config.yaml
model: "spectrogram VAE"
dataset: "tunes sung on syllables by a formant synthesiser"
train_examples: 39062
n_mels: 64
hop_length: 160
input: "log_mel"
win_length: 400
bottleneck: "kl"
downsampling_factor: 8
encoder_arch: "vit"
encoder_norm: "layernorm"
encoder_norm_position: "pre"
encoder_activation: "quick_gelu"
encoder_mlp_ratio: 3
encoder_head_dim: 64
encoder_fused_qkv: true
encoder_bias: "all"
encoder_qk_norm: true
encoder_layer_scale_init: 1.0
encoder_parallel_block: false
encoder_inner_norm: false
encoder_moe: "soft"
encoder_num_experts: 8
encoder_moe_every: 2
encoder_expert_mlp_ratio: 0.25
encoder_slots_per_expert: 2
encoder_shared_expert: true
encoder_patch_size: [8, 8]
encoder_conv_stem: true
encoder_layers: 14
encoder_width: 160
encoder_positions: "learned"
loss: "l1"
latent_channels: 16
decoder_norm: "groupnorm"
decoder_activation: "mish"
decoder_weight_standardization: true
decoder_widths: [48, 96, 144, 192]
decoder_blocks_per_level: 1
decoder_block: "basic"
decoder_attention: false
decoder_upsampling: "nearest_conv"
kl_weight: 0.001
residual_init: "zero_last"
optimizer: "adamw"
lr: 0.0018
beta1: 0.9
beta2: 0.999
eps: 1e-08
grad_clip: 5.0
steps: 4700
batch_size: 64
epochs: 7.7
lr_schedule: "poly"
final_lr_fraction: 0.05
warmup_steps: 940
weight_decay: 0.0
Rows from block 1 of the decoder of a small spectrogram VAE, named by matrix and row number. Rows with one number belong to one channel. Each number is 50 + 15 x the weight over its row's rms, rounded and kept within 0 to 99. All counts start at 0.
Before each channel's rows are labels from the 100 clips, of 14976, where the channel reaches its highest value: "top examples" is what is common among them. Only what is clearly more common there than usual is listed. The data: tunes sung on syllables by a formant synthesiser.
# convs0: first 3x3 conv (decoder.mid.1.convs.0.weight, 192x192x3x3, standardized in use, each kernel summed), inputs 0-95
# convs1: second 3x3 conv (decoder.mid.1.convs.1.weight, 192x192x3x3, standardized in use, transposed, each kernel summed), outputs 0-95

top examples: consonant: /ʃ/
convs0.142:60 58 52 67 45 44 53 60 39 54 69 64 46 59 50 62 47 34 46 54 53 64 50 54 22 51 38 63 54 65 54 62 34 40 46 59 49 26 31 52 69 43 39 66 39 61 52 47 42 30 59 61 46 45 59 54 24 76 15 54 34 36 35 45 58 25 40 35 53 27 50 23 51 46 54 17 65 49 59 61 56 34 45 53 44 40 42 56 50 35 41 63 66 60 43 40
convs1.142:63 58 58 69 52 51 65 68 58 38 51 45 60 49 38 74 34 47 49 40 70 65 42 58 33 33 51 58 58 81 68 70 67 50 53 60 68 45 26 59 35 53 60 43 59 63 36 49 70 39 82 65 33 65 68 53 24 62 41 34 68 40 57 49 27 49 67 82 37 55 52 68 42 42 60 37 41 41 49 47 35 82 56 58 36 49 55 69 64 47 64 67 42 44 40 59

top examples: first note: C
convs0.173:32 67 61 50 41 56 36 66 55 56 56 47 51 49 79 41 58 29 52 35 27 59 55 59 43 42 47 51 57 48 59 99 29 55 51 35 12 26 43 57 56 51 66 34 64 52 35 90 55 69 57 48 46 39 71 53 52 23 50 34 60 40 57 58 46 55 35 64 47 67 37 49 50 50 45 64 43 87 62 41 34 54 70 62 55 74 66 61 57 50 46 63 52 32 43 44
convs1.173:34 30 44 41 49 53 46 49 42 60 63 42 43 37 63 38 42 40 42 35 39 70 81 34 31 25 31 54 52 54 44 58 86 44 45 52 33 29 37 31 34 59 69 45 74 42 41 28 24 82 43 45 62 40 54 33 51 29 46 43 33 40 44 40 02 58 28 60 49 44 49 66 69 44 31 75 53 52 52 91 64 68 41 51 37 61 48 24 81 55 49 47 40 59 65 53

top examples: thin (high-pass)
convs0.149:51 66 61 45 64 44 63 45 72 66 36 74 47 45 42 56 46 62 32 46 64 77 64 72 41 55 35 55 46 58 65 46 56 44 78 75 64 82 57 47 60 55 69 51 66 31 74 59 62 31 20 27 60 30 47 33 49 40 52 49 57 50 65 60 37 61 36 26 59 76 53 65 56 67 26 42 52 47 72 64 56 31 73 52 36 64 48 57 59 57 48 24 96 56 46 70
convs1.149:38 55 37 54 72 38 36 29 42 46 61 37 50 54 39 41 74 57 59 70 35 68 49 74 50 58 51 49 63 25 36 73 41 36 60 48 66 27 69 74 47 33 45 49 53 52 47 20 57 60 53 56 37 42 78 54 63 74 33 51 55 67 65 43 72 50 49 38 52 42 54 90 59 45 45 73 47 39 63 31 44 48 51 44 33 44 42 47 38 27 37 59 36 99 47 36

top examples: the note B; first note: B
convs0.159:43 57 60 47 46 52 62 31 44 57 36 49 43 32 99 20 35 42 38 32 44 51 41 56 46 70 14 50 71 45 77 31 47 34 26 57 28 45 52 52 41 53 54 33 58 60 31 61 90 74 51 41 51 47 56 53 61 55 52 59 47 65 35 69 49 70 60 53 56 67 46 19 42 59 52 42 56 26 54 50 24 65 43 43 42 56 56 47 54 55 49 75 61 39 62 59
convs1.159:55 52 49 45 52 44 59 53 49 41 38 37 41 43 56 57 45 64 63 59 32 62 20 92 48 42 49 50 57 52 38 67 57 41 54 51 38 75 41 33 51 49 52 59 66 57 65 46 36 52 36 67 53 29 36 48 40 37 48 43 54 50 64 80 32 30 51 53 55 56 59 64 68 46 17 75 64 63 59 54 76 56 46 44 33 61 36 51 99 32 40 04 39 69 58 62

top examples: the note B
convs0.115:44 44 48 45 66 57 64 65 45 47 29 45 42 39 57 34 66 27 60 51 48 19 74 45 54 37 51 49 39 44 75 66 56 41 43 46 59 68 61 32 59 65 42 62 60 51 38 39 47 50 40 52 47 49 76 30 25 51 55 46 92 47 41 49 24 60 49 53 71 49 38 22 25 54 40 06 58 32 66 50 45 38 50 73 42 73 39 60 52 44 59 65 64 30 51 60
convs1.115:61 22 48 39 58 41 51 38 65 55 43 42 57 47 62 60 55 27 41 71 43 62 39 53 60 78 36 55 40 22 69 59 12 56 33 36 57 50 49 30 67 57 58 57 56 46 17 45 40 46 32 70 47 68 26 42 48 53 41 54 13 74 40 18 65 37 29 58 48 45 52 79 80 57 47 45 49 44 48 48 56 59 40 34 54 43 41 41 24 50 38 49 32 61 26 64

top examples: consonant: /ʃ/
convs0.139:57 53 49 71 60 43 50 29 58 43 57 49 64 50 35 67 44 39 53 54 40 38 62 43 41 72 31 54 46 67 39 40 32 47 00 44 56 47 44 36 56 69 55 35 51 39 12 62 36 68 28 33 74 49 67 21 58 45 24 49 36 47 50 65 70 51 55 41 46 57 51 40 67 56 34 31 49 48 28 66 45 45 59 63 46 55 42 60 46 54 60 32 40 52 53 59
convs1.139:57 53 49 69 53 35 55 71 49 86 58 57 73 41 53 38 30 30 63 34 29 66 53 35 45 43 48 32 32 58 56 40 37 53 60 52 68 30 74 45 47 67 48 50 61 39 46 38 46 57 34 77 48 58 51 40 70 57 57 36 84 50 20 70 51 70 62 47 45 56 39 67 48 45 51 37 47 39 36 59 42 48 54 96 53 51 24 40 49 63 40 51 64 63 59 00

top examples: white noise
convs0.118:37 51 34 44 51 50 60 67 61 50 65 61 81 49 37 41 56 72 36 50 59 99 38 35 41 42 70 41 44 63 35 46 28 39 63 50 66 26 69 67 46 34 30 65 64 53 40 47 51 84 32 38 41 59 45 36 73 68 42 51 63 41 39 54 55 24 59 62 49 42 42 36 66 49 50 37 42 56 41 53 27 43 33 74 78 64 53 47 46 49 48 10 51 58 43 32
convs1.118:48 43 37 71 46 57 34 19 50 49 44 60 56 37 57 39 82 92 49 42 34 65 23 60 52 49 44 50 47 77 65 39 37 56 62 55 47 45 72 51 44 27 48 50 24 60 12 44 41 38 49 64 34 47 52 57 44 47 25 48 74 49 39 09 39 50 45 45 40 77 62 44 68 62 30 60 45 45 49 21 89 55 44 57 78 55 48 38 38 45 46 43 36 68 59 45

top examples: the note B; child-like voice; first note: B
convs0.16:31 47 44 35 46 39 66 46 48 64 66 45 69 61 54 45 46 72 33 43 62 46 47 35 47 44 49 48 48 84 49 60 58 52 58 39 61 50 39 59 62 41 42 53 51 67 43 34 63 50 70 69 42 64 31 47 47 62 54 67 43 63 63 51 40 31 56 55 36 44 52 39 69 44 74 23 49 37 37 29 45 11 28 42 74 33 42 46 72 41 36 31 61 55 56 41
convs1.16:40 50 59 36 41 56 64 43 49 28 41 63 41 49 37 53 56 74 51 31 52 46 37 66 27 33 44 43 59 70 41 39 87 44 65 53 32 50 64 63 33 25 63 60 53 33 54 62 65 48 61 16 26 48 73 53 45 94 65 46 65 39 61 48 30 90 40 46 42 41 61 40 37 59 44 36 60 69 35 39 69 46 65 42 51 47 62 67 36 46 47 62 26 43 68 37

top examples: white noise
convs0.179:59 68 45 68 58 52 47 44 52 50 55 54 73 33 22 38 29 76 53 57 53 93 42 43 22 44 47 50 39 48 47 47 26 48 41 67 41 29 69 33 57 47 59 51 22 53 35 70 56 99 30 29 58 32 51 61 84 75 52 27 37 43 61 57 66 31 71 46 54 43 43 27 62 58 55 59 51 26 39 65 39 51 54 52 36 53 56 56 48 54 46 20 56 46 57 53
convs1.179:58 52 58 70 65 56 34 39 46 26 67 49 87 57 48 55 23 32 64 49 47 56 29 54 69 16 51 43 44 58 58 52 52 68 66 55 55 62 61 51 32 59 50 77 53 18 40 51 53 70 52 27 53 67 31 55 49 61 14 46 56 53 63 09 23 47 38 56 61 57 67 25 80 58 52 45 53 54 44 61 63 82 50 73 73 56 54 46 64 35 50 48 44 45 68 43

top examples: the note A; child-like voice; first note: A
convs0.68:41 42 46 43 67 54 60 29 43 41 39 65 33 62 66 12 40 70 54 63 32 02 37 70 48 44 84 43 52 67 67 47 70 59 28 35 51 74 71 47 65 46 25 52 55 51 72 67 85 68 51 67 65 64 48 61 55 64 39 24 55 56 66 58 50 74 47 61 46 49 32 24 30 62 56 40 51 57 63 53 62 45 42 60 45 46 60 50 46 50 54 62 41 42 32 43
convs1.68:50 31 41 26 35 34 27 57 51 47 13 58 64 50 48 26 28 35 50 57 57 55 28 39 88 67 45 46 42 33 71 45 36 40 65 43 42 51 90 49 85 38 37 50 37 56 46 64 54 44 45 78 50 62 51 60 64 43 42 43 35 79 26 43 70 41 38 60 56 56 58 67 59 63 52 49 63 55 37 35 69 39 42 48 49 44 59 29 09 38 45 70 46 70 48 30

top examples: consonant: /ʃ/; pink noise; rumble
convs0.106:66 50 51 45 77 48 66 60 53 49 38 47 61 42 54 35 52 36 64 56 50 66 59 52 37 48 13 48 34 49 63 26 45 53 27 39 62 35 34 00 78 67 35 50 58 45 48 53 60 44 56 39 57 49 61 49 36 20 44 58 43 33 26 44 37 00 30 34 28 23 52 53 70 59 46 63 34 27 49 42 61 50 49 48 31 46 42 76 45 46 36 55 63 52 54 69
convs1.106:45 48 32 36 60 65 61 51 54 66 51 55 70 49 24 60 47 62 42 57 68 68 13 43 26 14 39 52 70 27 58 58 66 52 17 43 71 49 20 67 56 24 59 26 53 33 09 46 46 36 53 46 56 37 44 62 50 33 37 65 59 46 63 38 55 58 42 67 37 51 69 55 76 56 62 47 34 40 47 40 78 41 52 41 33 65 23 52 75 36 48 51 65 50 44 90

top examples: the note C#; high voice; vowel: /i/
convs0.40:49 52 21 52 40 70 72 48 33 31 51 43 16 28 67 42 60 24 56 39 41 03 71 45 58 78 40 56 38 41 48 21 73 71 34 43 59 60 54 68 37 57 32 28 54 56 70 32 35 66 18 39 47 68 62 53 79 67 59 43 41 44 57 27 65 54 52 56 63 76 76 62 78 38 26 40 72 41 62 46 39 64 45 49 75 51 55 60 49 62 67 46 38 48 55 54
convs1.40:46 75 71 71 16 43 23 58 52 43 54 66 38 41 58 44 66 65 71 37 54 45 67 06 60 39 48 49 57 32 41 48 52 49 14 53 57 40 32 44 39 33 39 46 37 49 55 81 63 57 51 38 42 29 46 33 62 25 64 57 41 38 59 55 70 41 73 39 55 48 45 45 37 60 42 60 56 62 77 36 49 33 53 62 42 55 65 29 24 63 43 44 58 42 84 67

top examples: the note B; first note: B
convs0.6:72 45 63 39 30 60 50 49 51 45 45 15 66 60 82 19 81 66 60 61 51 00 49 65 71 68 69 49 53 57 40 47 45 42 10 52 41 46 48 47 60 32 50 49 51 63 26 69 91 47 54 90 21 63 39 60 51 33 68 61 52 47 62 47 55 50 78 70 56 32 81 74 72 54 56 64 46 20 57 44 55 55 57 36 57 64 66 53 48 46 56 28 59 54 56 65
convs1.6:68 27 48 31 52 45 51 46 58 65 63 60 33 46 89 64 77 42 53 67 38 24 83 75 40 51 50 51 35 53 47 60 37 51 69 55 65 94 39 34 62 54 49 27 72 63 67 60 31 26 14 54 68 65 22 39 34 37 40 42 35 36 19 77 58 43 49 51 51 29 50 45 68 29 25 22 43 48 48 66 32 47 46 49 64 47 33 64 55 44 50 18 73 41 30 57

top examples: the note A; child-like voice; vowel: /ɑ/; first note: A
convs0.128:66 75 34 51 36 18 47 55 51 44 37 15 29 58 37 24 70 60 65 56 35 23 44 43 36 48 60 52 36 34 46 39 44 56 70 61 57 68 56 52 73 14 48 46 46 46 38 57 53 71 63 51 53 43 36 56 60 61 43 48 31 38 20 64 80 29 47 50 21 50 46 50 57 52 47 72 44 56 67 54 55 42 56 68 45 39 54 71 57 60 59 91 53 68 47 44
convs1.128:42 40 47 56 61 65 74 66 38 63 38 37 68 45 32 59 50 51 62 59 46 38 63 66 30 11 44 52 56 47 17 46 74 48 56 54 56 37 33 69 13 44 57 39 48 53 64 56 52 72 45 53 72 43 67 40 62 58 56 38 79 28 65 72 42 67 55 37 42 42 55 00 51 34 48 18 51 63 63 32 43 45 56 38 61 52 27 55 51 50 63 46 21 49 43 63

top examples: white noise
convs0.34:68 29 54 44 66 68 59 49 54 42 42 67 61 33 46 26 44 41 33 56 65 51 63 26 39 60 11 59 38 39 35 00 43 58 13 37 42 38 45 27 81 67 58 58 31 57 38 27 43 52 54 55 56 38 61 48 34 42 30 69 24 50 48 23 42 25 44 38 48 44 69 75 32 63 46 78 48 45 17 42 38 61 48 41 36 52 53 79 60 48 46 43 52 64 38 63
convs1.34:50 54 46 44 58 57 63 57 62 41 49 63 70 67 47 74 43 40 52 49 24 46 28 32 49 30 37 33 57 25 53 41 61 58 07 49 46 43 22 54 44 39 51 69 31 69 17 56 56 56 44 50 61 30 25 51 27 34 76 70 63 52 74 51 44 42 70 32 53 47 44 67 38 72 63 37 61 38 47 64 32 51 56 40 42 34 38 17 54 50 31 57 46 37 61 70

top examples: the note A; child-like voice; vowel: /ɑ/
convs0.143:68 65 56 39 25 48 52 83 61 41 46 41 29 31 35 38 68 57 50 45 59 65 61 62 55 75 66 43 41 17 64 64 55 44 67 78 63 79 58 50 77 19 74 55 55 49 58 52 61 59 69 56 32 32 59 58 56 55 55 40 34 60 45 79 77 42 74 41 38 49 37 52 51 59 43 66 59 94 62 43 62 50 48 56 47 62 72 58 45 67 71 83 82 61 52 61
convs1.143:42 31 51 57 41 62 61 55 54 53 49 52 87 57 28 68 72 52 45 58 48 44 79 47 34 05 43 54 48 47 31 48 57 50 59 40 27 38 38 62 12 65 28 38 64 42 71 49 63 41 63 55 55 34 33 40 60 38 61 63 49 28 68 78 55 66 59 53 46 45 61 14 59 65 56 18 58 87 73 39 37 56 52 54 56 58 47 46 71 48 52 41 46 52 69 56

top examples: the note A; vowel: /ɑ/; white noise; first note: A
convs0.49:31 69 49 62 50 38 46 34 36 66 59 53 63 62 60 57 34 47 55 75 50 47 33 45 48 67 79 51 68 69 24 36 61 59 50 23 39 44 66 84 50 40 48 51 40 53 15 72 45 73 66 61 55 62 37 44 84 78 33 33 59 26 52 49 58 47 35 52 39 40 46 38 33 51 79 48 19 58 33 52 59 29 45 63 63 29 55 57 55 51 37 39 37 50 33 27
convs1.49:66 47 48 56 16 43 42 58 49 64 63 73 23 54 63 38 58 60 47 20 32 60 33 46 74 81 37 67 27 63 60 28 66 44 62 62 31 37 80 66 54 62 46 56 14 47 21 53 40 49 46 82 49 41 56 51 61 32 65 42 71 41 56 50 25 62 49 49 37 67 39 56 48 68 43 45 46 56 61 81 71 55 42 76 74 57 47 19 15 60 42 39 42 60 70 31

top examples: the note A; child-like voice; first note: A
convs0.130:63 71 29 47 09 17 50 50 43 52 40 58 46 69 52 33 61 70 46 51 42 40 65 68 42 58 55 38 44 66 43 37 58 39 68 69 55 58 52 49 80 32 46 68 71 49 61 69 68 62 66 71 37 68 44 53 43 63 54 51 52 42 48 70 75 38 49 46 35 36 49 65 62 38 55 57 63 58 59 42 63 43 56 46 61 36 72 52 51 70 52 65 79 63 61 54
convs1.130:29 58 40 61 88 50 66 57 46 57 22 34 43 53 37 59 60 63 58 55 43 45 26 75 36 40 52 48 70 64 39 61 46 44 58 42 57 60 41 87 32 39 52 28 72 70 64 31 15 52 44 37 48 45 72 60 43 64 20 49 83 53 55 52 33 63 52 53 59 45 65 28 71 49 45 38 53 56 38 26 59 51 50 36 51 53 38 55 60 12 64 38 30 35 25 69

top examples: consonant: /ʃ/
convs0.94:38 73 49 67 50 39 51 46 47 80 56 46 45 39 96 36 44 33 60 32 37 57 43 50 22 60 42 59 71 80 52 70 28 59 61 60 35 40 42 66 45 55 53 54 44 68 33 57 63 72 77 49 62 69 48 53 59 47 44 16 36 39 55 45 52 31 29 48 39 29 36 29 49 52 50 41 44 46 89 55 56 49 36 33 29 47 44 63 60 52 41 66 40 58 54 26
convs1.94:46 56 47 71 21 36 52 67 58 28 64 58 35 36 32 54 06 54 50 34 40 50 29 49 58 46 48 50 50 48 58 42 82 44 51 49 46 65 51 54 61 56 52 57 45 65 54 42 76 43 96 37 41 42 59 54 47 51 47 59 64 46 49 43 05 78 44 33 54 52 44 86 26 41 62 61 55 77 38 65 50 62 53 65 34 61 69 44 53 53 42 64 35 59 67 77

top examples: vowel: /i/
convs0.23:49 75 71 60 44 51 67 32 49 52 39 45 63 52 78 68 38 21 60 38 43 45 60 45 45 66 34 57 66 47 54 61 45 33 21 44 46 50 42 33 61 69 66 24 54 33 36 69 42 41 52 32 54 45 78 43 61 39 61 42 53 35 46 30 46 34 18 59 54 54 57 79 28 68 47 42 39 71 34 50 38 55 51 64 40 79 42 85 47 48 57 58 54 30 35 34
convs1.23:41 48 54 29 33 46 54 80 48 32 62 46 65 42 54 32 54 32 49 39 52 50 64 00 67 60 49 53 46 35 83 44 91 45 45 51 23 28 20 57 62 37 54 62 48 29 22 54 53 83 58 50 55 41 68 35 41 00 96 58 57 46 43 48 31 58 59 53 61 63 51 61 32 50 70 60 48 43 50 54 58 42 52 42 55 61 59 42 76 71 49 59 60 27 80 42

top examples: white noise; thin (high-pass)
convs0.156:18 38 55 47 50 69 51 70 64 62 58 55 64 41 26 59 56 73 48 45 78 85 44 36 57 36 41 54 58 40 16 47 52 42 50 67 64 36 49 16 32 30 75 37 50 60 68 55 63 67 32 34 32 35 49 45 50 70 64 62 60 74 31 60 38 55 67 44 63 53 41 71 55 58 42 23 59 46 48 61 39 38 68 35 56 67 52 46 51 66 81 34 72 78 56 52
convs1.156:57 33 46 83 66 49 49 46 42 30 56 39 56 61 57 52 90 58 45 62 57 29 22 58 40 34 56 38 59 58 57 91 00 61 56 51 35 51 31 36 45 57 49 56 34 55 39 34 45 30 63 27 40 53 40 55 68 60 61 42 25 62 52 09 65 45 19 34 26 36 63 34 46 47 52 30 60 30 66 48 58 45 46 52 76 59 55 72 60 48 45 37 63 67 68 37

top examples: thin (high-pass); vowel: /ɑ/
convs0.129:38 72 39 52 26 30 59 40 60 41 48 45 54 39 33 19 38 57 51 43 51 99 37 55 41 79 60 56 33 40 44 30 40 52 55 59 94 41 78 36 54 47 48 72 48 49 37 46 44 90 78 57 55 49 49 56 77 62 37 53 59 58 48 38 53 27 63 49 35 48 54 45 37 60 41 58 21 69 49 52 37 58 40 44 59 54 52 51 41 51 53 40 38 61 60 51
convs1.129:55 45 47 40 84 64 54 52 53 46 78 57 36 57 36 54 32 40 41 41 43 59 27 38 58 83 45 64 37 52 42 53 36 57 81 46 36 48 86 35 63 47 58 77 42 53 59 69 57 82 54 37 33 72 17 55 78 70 96 51 60 63 42 35 20 71 10 34 45 41 55 24 72 51 62 60 47 67 66 69 71 40 48 58 61 31 44 47 50 44 64 11 53 43 52 34

top examples: thin (high-pass)
convs0.124:46 48 59 60 59 55 75 50 45 43 72 51 50 47 39 92 34 18 58 42 60 80 27 54 48 70 32 65 60 69 45 44 45 57 52 58 63 49 32 29 75 52 62 33 61 61 56 37 44 73 68 19 55 43 46 43 65 64 45 48 36 52 26 36 47 45 63 27 59 66 28 32 47 42 51 64 67 58 50 58 48 38 44 50 64 56 50 57 58 40 40 59 65 51 57 49
convs1.124:37 70 52 46 47 43 65 65 52 53 53 40 47 48 43 55 04 34 54 23 44 66 65 42 51 57 47 62 56 72 33 51 77 43 92 38 47 36 67 53 38 61 48 59 57 42 74 44 59 69 61 62 36 54 56 38 54 62 61 29 78 54 44 53 24 68 49 69 48 60 58 64 42 53 71 48 33 47 37 35 47 56 47 55 39 48 56 69 68 61 75 51 28 57 68 52

top examples: the note A; first note: A
convs0.95:37 63 63 45 37 52 47 64 43 57 53 57 52 42 32 51 42 75 62 47 56 30 54 32 26 47 64 57 50 45 57 62 50 52 64 62 42 55 66 67 54 38 51 66 45 41 60 51 52 52 61 79 56 56 44 79 57 71 40 27 39 36 04 52 54 15 66 72 49 52 37 44 31 56 61 57 46 35 54 54 45 55 40 53 48 22 61 57 53 62 40 27 53 67 42 28
convs1.95:55 54 39 48 19 66 50 54 44 46 13 58 65 61 40 42 56 28 53 55 49 54 46 37 72 50 43 34 72 43 69 46 72 43 39 46 51 73 22 46 42 12 43 44 31 48 67 64 57 50 40 47 34 56 66 41 57 48 07 39 42 37 49 25 35 40 68 25 63 39 39 16 73 68 57 49 45 30 45 19 37 34 38 63 58 73 74 26 57 56 55 74 36 55 57 68

top examples: thin (high-pass)
convs0.164:49 55 28 46 39 46 76 41 12 60 47 57 29 03 80 43 46 47 53 70 47 12 53 74 58 75 64 40 58 52 47 39 57 45 50 50 36 39 56 66 60 59 25 52 52 55 56 47 61 65 45 74 55 63 58 40 41 63 36 36 54 38 46 48 68 54 47 60 63 62 23 46 52 44 38 62 42 55 32 55 19 70 63 59 41 75 58 32 42 68 49 76 44 51 58 55
convs1.164:60 48 67 34 65 57 35 36 62 40 35 42 45 35 58 36 21 31 67 50 61 39 60 62 66 44 75 48 65 67 58 60 86 53 50 50 49 40 64 34 59 75 53 52 65 41 69 52 41 64 20 25 72 37 45 53 54 52 49 53 35 76 26 52 30 31 60 60 63 69 56 19 61 39 24 68 54 27 36 65 48 43 41 47 52 49 68 75 60 48 63 68 54 37 39 65

top examples: the note C#; vowel: /æ/; first note: C#; mains hum
convs0.157:76 64 46 50 33 32 58 64 68 46 45 50 49 25 31 95 69 78 67 47 50 33 49 30 39 43 52 47 35 50 63 40 39 64 37 48 83 57 41 41 57 53 51 72 47 26 69 26 24 67 76 69 69 36 50 49 56 49 41 37 39 49 54 65 54 32 51 63 41 44 53 47 54 33 50 59 53 41 43 42 43 43 47 54 28 36 84 43 45 62 54 38 39 55 56 25
convs1.157:45 39 49 79 49 44 64 44 42 71 29 55 58 55 52 54 41 63 65 72 61 51 60 37 38 33 58 56 34 68 51 50 08 59 54 56 60 43 32 37 45 27 69 38 62 46 45 69 52 46 60 62 47 77 43 51 49 67 25 41 22 64 51 22 54 50 30 45 38 34 42 21 58 46 49 55 38 28 35 15 45 43 57 28 90 43 51 71 36 44 45 68 51 70 24 23

top examples: thin (high-pass)
convs0.32:50 28 21 46 52 42 53 22 37 17 37 30 18 58 29 52 55 55 47 64 54 12 49 49 54 54 62 36 28 62 58 11 64 42 62 44 55 73 45 44 74 67 46 63 65 60 88 40 51 37 35 68 67 54 43 65 49 28 45 45 35 68 53 33 61 43 58 75 41 73 60 55 55 70 46 29 64 00 57 53 72 53 43 64 65 46 48 56 61 33 53 52 61 40 48 34
convs1.32:56 36 44 32 49 46 29 30 51 50 41 48 86 38 67 15 28 42 42 44 53 32 26 29 81 66 60 36 45 32 59 67 28 25 57 49 34 54 76 59 62 27 55 49 20 59 85 92 51 66 41 42 50 51 54 46 61 41 57 35 49 61 42 62 63 31 62 55 54 59 50 40 40 55 42 45 51 37 60 21 81 58 60 47 52 32 42 45 54 34 63 44 56 48 40 26

top examples: thin (high-pass)
convs0.90:38 30 42 48 68 62 48 48 72 39 48 77 51 44 46 30 56 57 39 57 53 09 55 58 31 57 53 38 47 51 47 00 60 71 43 60 58 71 69 46 62 74 40 35 33 58 84 46 77 39 38 36 70 68 38 57 35 38 36 50 18 57 27 41 38 69 39 59 56 66 42 44 54 49 41 29 49 41 80 63 75 50 71 75 51 49 58 53 69 54 61 55 60 53 38 40
convs1.90:48 48 49 15 34 45 17 62 66 49 48 53 65 44 43 44 54 35 42 63 53 45 53 47 73 40 46 43 54 18 46 15 31 73 63 51 54 56 68 64 60 45 44 78 42 61 95 68 58 64 42 61 20 58 47 42 47 55 59 50 18 60 47 44 67 38 52 75 71 55 44 66 53 53 50 52 54 66 60 22 61 62 53 69 45 45 50 31 36 59 47 44 70 65 53 48

top examples: white noise
convs0.137:42 40 47 59 40 44 62 62 41 61 57 57 37 58 36 27 28 30 64 61 40 66 42 23 55 44 35 51 43 39 73 81 71 43 61 73 27 63 54 52 70 63 54 43 50 57 45 35 37 56 55 26 51 47 61 43 40 52 31 71 47 63 77 36 50 59 48 58 50 49 39 33 18 56 42 32 34 87 50 67 52 34 38 57 61 98 61 45 62 36 54 85 34 24 53 33
convs1.137:39 29 65 40 44 57 40 58 62 70 62 59 42 46 45 78 46 42 47 50 60 73 46 36 60 32 46 35 50 69 48 67 00 41 54 51 61 22 46 52 51 98 45 37 58 43 63 46 59 51 39 90 80 44 49 59 71 50 53 34 46 75 50 41 27 18 71 56 37 37 64 36 46 40 50 65 63 53 50 42 61 52 35 43 72 63 49 53 49 43 47 28 77 69 48 46

top examples: the note B
convs0.35:76 46 69 34 40 45 49 56 66 53 69 37 84 54 32 35 65 76 31 43 65 36 59 54 51 57 58 46 53 81 73 24 68 40 58 67 58 33 26 40 67 44 69 37 49 60 56 32 63 89 58 67 41 65 39 47 53 57 37 63 35 89 86 72 31 38 69 35 54 53 58 46 78 65 43 50 58 25 51 40 46 31 47 46 80 34 41 59 56 48 44 26 93 60 41 56
convs1.35:52 51 57 69 48 45 67 63 51 74 48 56 25 48 49 56 48 56 45 53 49 48 93 70 20 32 57 49 41 89 14 49 45 45 25 54 48 68 24 56 31 46 46 51 80 59 64 49 45 21 61 23 32 36 37 46 54 64 29 59 31 33 40 85 74 52 59 11 58 14 47 66 44 53 69 41 52 53 53 51 16 55 56 37 52 51 33 58 72 47 46 55 42 53 38 60

top examples: the note G; high voice; vowel: /æ/
convs0.135:49 38 47 47 62 63 31 50 58 52 44 33 33 46 18 44 53 45 51 44 65 70 57 30 62 38 49 21 27 17 89 61 52 48 54 62 40 92 55 29 76 51 62 61 59 56 48 49 65 73 53 55 47 33 87 47 46 57 63 56 52 52 70 41 78 38 63 59 76 52 59 65 45 45 33 43 51 47 60 45 44 49 64 51 36 64 65 58 35 50 54 63 67 46 46 54
convs1.135:60 35 46 36 46 40 53 17 38 48 41 43 85 46 50 44 55 43 55 65 68 28 57 27 76 45 55 54 65 48 77 81 42 59 51 49 35 34 35 32 63 48 56 64 32 54 31 49 48 54 48 20 63 60 38 34 60 58 38 64 00 58 39 40 55 49 32 60 39 50 52 05 70 43 54 36 49 50 57 52 55 54 57 38 64 63 44 51 49 48 62 64 77 42 24 46